Weights of a small model that answers yes/no questions on an image's attributes: fusion encoder activation squared_relu.
Rows from block 11 of the image encoder of a small model that answers yes/no questions on an image's attributes, named by matrix and row number. Rows with one number belong to one channel. Each number is 50 + 12 x the weight over its row's rms, rounded and kept within 0 to 99. All counts start at 0. After the name is the row's rms in percent of the matrix's.
After each channel's rows are labels from the 100 images, of 14976, where the channel reaches its highest value: "responds to" is what is common among them. Only what is clearly more common there than usual is listed. The data: rendered solids tumbling over patterned floors. In brackets: how many of the 100.
# conv1: bottleneck pointwise conv (encoder.blocks.12.conv1.weight, 96x216x1x1), inputs 0-107
# conv2: growth 3x3 conv (encoder.blocks.12.conv2.weight, 24x96x3x3, transposed, each kernel summed), outputs 0-23

conv1.91 084:48 44 50 41 48 44 50 49 59 54 24 52 51 44 56 89 48 48 57 40 39 48 56 31 50 66 48 63 62 66 42 42 62 52 64 69 39 50 61 60 55 52 22 66 65 59 65 63 55 48 42 66 53 29 46 47 64 56 48 50 57 55 62 69 40 46 20 61 44 65 57 57 51 46 63 24 60 71 51 61 60 57 47 45 48 41 49 39 50 45 49 49 57 47 52 52 55 59 40 52 59 43 38 60 49 71 52 66
conv2.91 081:27 59 59 48 39 47 52 36 38 56 64 55 36 42 50 51 47 27 81 50 66 52 45 49
responds to: white object (72); count: one (61); its colour: white (54)

conv1.68 093:53 39 62 85 98 61 47 37 44 86 85 50 59 52 86 63 63 39 46 57 59 80 53 51 50 60 52 58 47 57 77 45 47 46 41 42 65 62 38 70 27 47 44 51 53 55 58 48 44 67 46 50 49 61 52 24 57 49 43 44 56 51 54 63 58 76 46 53 39 48 35 53 60 31 68 42 44 52 49 50 47 42 33 42 43 20 43 65 57 51 42 57 45 38 39 54 56 50 84 45 68 50 63 44 50 27 50 42
conv2.68 104:56 53 78 51 40 55 45 46 38 55 57 59 53 47 49 44 57 61 13 47 33 52 38 41
responds to: purple object (100); its colour: purple (46)

conv1.55 082:60 38 59 47 41 28 69 64 34 53 54 68 65 30 66 40 51 29 47 32 42 59 51 57 49 53 42 57 41 50 53 58 60 50 41 46 55 58 50 37 51 22 52 61 35 39 72 48 42 46 41 54 84 55 35 62 62 67 69 64 50 64 60 79 40 42 32 48 38 51 57 30 59 56 54 53 33 53 47 39 59 61 56 58 66 64 48 37 29 40 63 35 79 64 83 35 61 70 45 52 52 41 65 63 35 43 68 63
conv2.55 074:44 36 44 71 25 55 63 61 38 29 53 45 35 54 34 36 39 62 51 43 51 40 60 51
responds to: green object (80); count: one (72); its colour: green (60)

conv1.32 107:53 39 49 30 38 38 45 39 49 33 51 53 29 41 50 45 52 63 69 32 64 52 46 80 42 48 46 52 32 39 35 37 40 66 41 35 60 33 49 43 37 50 40 59 63 33 54 40 51 41 52 52 42 80 60 79 41 86 55 55 50 36 29 53 51 44 45 31 43 34 49 99 39 47 38 75 47 33 63 45 56 48 48 46 55 35 33 43 45 62 47 38 43 48 47 63 47 52 47 36 50 45 45 51 44 43 40 53
conv2.32 082:50 55 35 45 44 55 34 62 43 54 58 44 47 37 23 42 33 48 41 45 25 61 32 41
responds to: teal object (88); its colour: teal (29)

conv1.76 088:53 55 57 62 61 40 61 52 48 55 57 68 48 52 60 42 55 65 58 43 50 41 46 76 67 50 50 32 55 40 42 51 60 62 60 53 71 51 73 48 68 50 46 70 65 40 56 43 57 84 55 19 51 56 62 51 57 58 40 46 67 38 77 65 63 56 69 63 75 46 55 47 45 75 44 68 69 46 54 41 41 51 78 36 42 72 48 68 43 75 67 39 30 52 47 34 56 32 26 63 47 47 65 53 54 62 45 41
conv2.76 107:39 55 45 46 47 29 38 39 36 59 63 47 34 59 50 42 63 41 54 39 43 30 55 21
responds to: count: one (70); blue object (68); its colour: blue (49)

conv1.7 093:50 55 43 47 43 46 57 60 47 54 63 50 58 39 50 30 65 39 46 50 46 55 48 53 51 47 20 56 41 57 29 36 44 40 45 28 49 58 54 60 50 53 54 58 38 60 34 38 32 46 49 53 27 26 47 43 31 47 49 38 36 47 40 53 48 50 42 32 43 46 47 35 53 34 49 64 44 13 60 49 45 24 32 54 86 50 44 45 53 52 34 52 21 34 60 39 50 53 52 44 43 48 40 50 53 31 63 45
conv2.7 091:62 70 54 55 52 60 37 61 50 50 35 54 56 64 48 45 57 12 42 45 52 50 42 32
responds to: black object (53); its colour: black (38)

conv1.62 100:45 45 64 71 80 53 45 52 42 62 73 46 35 62 74 46 45 51 52 51 78 59 57 51 67 44 43 63 38 40 70 46 58 49 40 49 65 74 53 73 68 49 63 43 43 43 62 51 40 39 37 63 52 57 50 58 53 51 42 52 63 63 37 40 56 60 54 51 51 93 45 58 65 62 39 54 59 57 60 52 53 34 60 46 47 56 41 69 44 46 31 50 61 38 49 36 68 62 76 73 75 61 43 55 66 37 52 38
conv2.62 067:57 68 43 39 56 37 69 51 37 61 39 33 63 41 49 39 42 62 32 25 45 46 43 50
responds to: count: one (69); purple object (48); its colour: purple (26); its colour: green (25)

conv1.15 100:43 64 62 59 45 41 54 57 47 37 52 64 65 55 53 51 46 52 27 63 63 56 40 36 59 71 67 62 46 50 47 56 53 54 60 53 38 59 55 44 83 52 56 60 55 46 80 56 48 54 78 44 55 42 47 46 59 49 39 65 40 59 56 42 51 42 68 86 64 51 39 44 59 64 54 62 97 70 64 52 44 65 57 43 42 72 61 45 73 42 51 44 60 56 48 44 61 65 41 60 45 46 52 30 34 73 57 36
conv2.15 111:51 32 39 57 65 38 40 43 49 26 61 49 53 39 48 51 58 70 30 43 42 72 62 43
responds to: count: one (73); yellow object (53); its colour: yellow (39); its colour: white (33)

conv1.69 106:47 53 43 66 56 39 40 38 49 45 34 73 43 56 37 60 55 32 29 29 35 41 62 38 45 62 75 43 53 43 51 48 62 56 59 58 46 36 33 58 58 46 38 53 56 55 68 53 66 34 65 52 45 45 26 19 52 29 62 55 52 35 48 46 42 45 23 63 38 47 63 25 52 67 55 34 61 68 41 46 41 41 58 52 52 37 46 29 76 29 44 45 36 54 47 48 43 56 41 43 45 43 46 52 42 75 40 51
conv2.69 154:45 49 37 46 53 31 48 32 45 51 51 45 36 38 42 71 45 37 37 50 43 83 58 45
responds to: white object (69); count: one (59); its colour: white (54); its colour: grey (32)

conv1.9 085:58 33 40 44 60 58 55 41 46 60 54 32 31 49 44 66 62 47 37 46 75 57 55 41 55 32 39 34 60 38 30 49 47 45 58 63 59 38 44 31 38 59 61 70 65 53 39 24 72 36 40 30 23 37 40 47 40 35 44 39 37 29 59 53 29 46 47 45 54 52 45 30 42 43 62 52 36 30 28 43 53 31 51 28 43 53 47 43 49 58 61 44 23 73 57 56 46 38 48 38 22 62 48 37 52 43 52 62
conv2.9 091:59 50 51 38 44 36 53 35 52 42 43 30 69 42 42 62 41 31 48 21 53 53 45 35
responds to: count: one (85); black object (41); its colour: black (36)

conv1.61 072:49 64 52 49 37 36 50 58 46 45 26 49 17 61 57 59 52 54 31 57 37 41 71 43 56 40 45 84 58 36 62 45 52 53 46 54 38 50 39 45 59 49 67 47 59 57 43 34 34 42 38 55 40 43 51 55 49 42 47 71 71 57 42 58 31 40 43 52 79 25 55 42 56 41 29 60 71 60 38 58 42 32 50 58 75 46 54 50 51 18 41 53 38 53 61 48 76 50 16 49 57 57 36 45 36 36 58 44
conv2.61 112:45 54 39 55 81 40 53 40 43 30 61 51 35 27 58 42 47 52 63 37 59 45 60 42
responds to: yellow object (100); its colour: yellow (64)

conv1.29 090:57 54 56 45 56 58 65 60 57 53 48 37 49 57 42 51 55 47 24 52 62 43 28 18 59 57 36 45 51 52 52 26 53 27 54 61 48 57 34 34 51 56 59 61 39 56 32 45 48 61 65 48 48 11 12 43 49 37 33 30 62 40 51 49 51 55 51 52 53 47 41 12 48 41 44 33 55 33 27 57 43 48 29 35 57 52 48 45 47 52 42 37 40 38 53 50 57 45 52 52 53 57 56 24 45 27 52 60
conv2.29 087:51 47 47 42 69 42 53 44 63 32 27 36 48 62 46 49 59 41 32 34 33 63 66 42
responds to: count: one (79)

conv1.34 112:54 70 43 66 51 41 63 50 61 44 34 65 62 56 58 48 55 57 47 60 28 33 53 77 67 56 69 58 46 48 49 66 58 37 55 57 66 53 38 42 60 35 64 37 61 30 60 44 62 60 65 34 39 66 73 55 50 83 57 63 38 50 55 51 60 51 75 62 63 61 70 50 43 62 68 79 48 51 27 30 25 43 71 52 67 77 43 38 37 56 74 33 36 66 52 62 65 46 49 54 41 40 51 67 39 67 40 34
conv2.34 114:42 46 22 40 58 34 44 34 49 51 42 47 50 37 42 72 52 40 34 36 32 61 53 47
responds to: count: one (58); its colour: blue (30)

conv1.0 113:59 43 35 23 53 46 47 39 54 49 55 37 56 52 54 59 51 56 41 55 50 40 44 56 42 38 38 46 49 51 41 44 50 31 54 51 52 49 53 45 54 60 53 55 57 65 40 61 62 70 57 61 43 45 62 46 38 45 35 49 41 28 42 58 48 55 58 42 53 55 46 57 40 37 51 58 50 34 43 42 63 41 50 64 10 49 40 54 40 46 45 56 47 45 32 61 53 43 56 41 47 45 35 63 48 53 53 33
conv2.0 078:30 59 51 33 34 65 33 45 46 64 58 53 69 39 44 51 37 32 57 69 56 46 61 45
responds to: red object (87); count: one (80); its colour: red (75)

conv1.37 066:42 28 40 49 45 52 72 45 49 42 60 46 33 24 44 24 53 40 55 31 57 62 49 30 62 42 23 52 41 43 31 35 44 55 44 33 52 45 72 52 38 60 56 54 40 50 52 43 50 31 45 60 59 58 55 70 21 59 33 60 77 61 34 56 45 34 51 29 45 61 58 53 45 39 43 46 47 53 50 35 62 44 55 36 68 54 35 47 34 63 45 72 30 55 55 27 22 62 29 52 57 53 50 44 40 17 37 61
conv2.37 083:56 42 57 48 61 61 54 51 42 38 47 56 70 50 47 37 44 21 46 17 49 51 43 39
responds to: red object (100); its colour: red (64); count: one (53)

conv1.66 138:50 59 53 68 80 53 62 43 58 73 91 55 47 64 68 45 48 69 43 48 72 66 45 29 63 67 59 55 42 36 81 61 51 34 48 71 49 69 52 57 64 43 65 38 50 23 45 36 53 58 56 40 54 37 56 57 59 34 57 47 66 64 54 44 37 48 56 65 73 64 38 42 48 51 53 48 52 61 42 51 38 51 49 56 64 54 53 71 57 73 53 39 48 58 61 67 55 65 40 51 61 60 50 50 56 42 45 17
conv2.66 087:46 43 56 40 32 45 47 46 48 35 39 48 29 40 51 54 50 36 16 27 44 50 45 41
responds to: count: one (53); purple object (49)

conv1.49 083:71 51 45 38 32 69 64 38 84 43 32 55 71 39 50 44 60 49 55 38 41 40 47 69 62 68 47 37 61 65 38 74 76 54 72 57 45 35 37 71 65 59 53 60 35 53 62 64 50 44 56 40 61 72 70 74 54 34 54 68 50 56 49 49 57 41 35 62 48 58 53 62 49 43 60 55 21 61 49 51 38 62 38 57 40 22 57 63 51 54 70 48 53 43 54 39 37 47 49 42 54 41 46 54 66 43 60 38
conv2.49 079:60 43 66 65 47 67 67 59 51 47 72 70 38 47 45 40 50 31 39 56 40 67 48 42
responds to: count: one (85); its colour: white (28)

conv1.2 085:34 57 51 18 43 36 45 31 18 49 47 74 66 54 28 51 54 45 51 46 53 76 41 47 51 60 67 50 52 30 58 55 36 49 55 58 48 36 46 38 44 36 48 36 60 50 59 45 89 52 57 40 32 61 56 38 61 41 56 48 38 43 59 43 59 45 58 67 48 61 52 51 33 46 61 52 52 49 46 62 36 59 70 44 32 49 43 52 54 53 48 64 41 72 41 51 45 64 47 67 43 61 68 48 39 73 42 54
conv2.2 111:57 39 32 45 42 32 35 43 52 34 33 37 62 38 41 63 44 57 31 32 39 52 40 51
responds to: teal object (71); count: one (56); its colour: teal (36)

conv1.60 086:58 50 68 54 68 52 36 45 58 50 57 56 56 48 38 59 57 51 32 44 68 70 50 38 68 69 74 48 49 46 61 54 44 40 42 66 43 55 38 49 46 49 68 57 49 51 44 44 64 65 93 23 67 46 44 56 61 41 74 50 62 48 53 69 55 49 51 30 58 42 57 63 51 41 51 43 75 52 51 80 52 53 46 55 59 63 45 47 45 69 59 36 40 52 54 48 54 60 54 21 64 33 52 46 63 54 45 43
conv2.60 089:50 24 32 32 36 50 64 48 55 47 48 56 35 35 47 49 46 39 53 46 74 45 32 61
responds to: orange object (73); count: one (60); its colour: orange (51)

conv1.67 103:67 43 42 57 64 42 71 36 68 64 75 65 57 51 51 52 33 59 50 50 83 62 54 46 61 70 69 48 40 51 70 56 50 43 45 57 47 59 51 48 57 54 42 34 50 50 39 56 48 60 65 34 49 47 59 63 68 32 60 53 76 56 59 61 51 51 50 49 51 57 48 58 62 53 49 33 55 67 19 56 56 56 53 51 65 57 59 56 72 76 53 46 53 53 62 73 34 67 81 54 66 44 63 51 50 54 68 49
conv2.67 117:67 42 40 44 38 46 43 50 59 37 41 40 72 48 48 54 36 73 26 38 37 62 49 58
responds to: red object (79); its colour: red (44)

conv1.65 114:55 48 40 54 68 64 52 47 54 59 66 57 58 72 46 46 62 53 46 38 86 68 51 31 54 69 68 48 57 43 75 65 30 60 43 63 52 62 39 51 52 53 33 53 49 30 51 38 69 56 61 55 64 41 52 55 74 43 72 49 62 51 51 50 49 46 49 52 42 49 40 59 56 50 49 33 68 73 49 52 41 41 43 48 59 38 52 65 45 69 52 42 43 53 62 58 40 69 46 48 61 58 40 44 72 44 44 48
conv2.65 105:51 29 46 40 26 49 56 57 48 61 45 47 22 36 48 56 42 32 40 46 66 34 41 48
responds to: count: one (76); red object (40); its colour: red (29)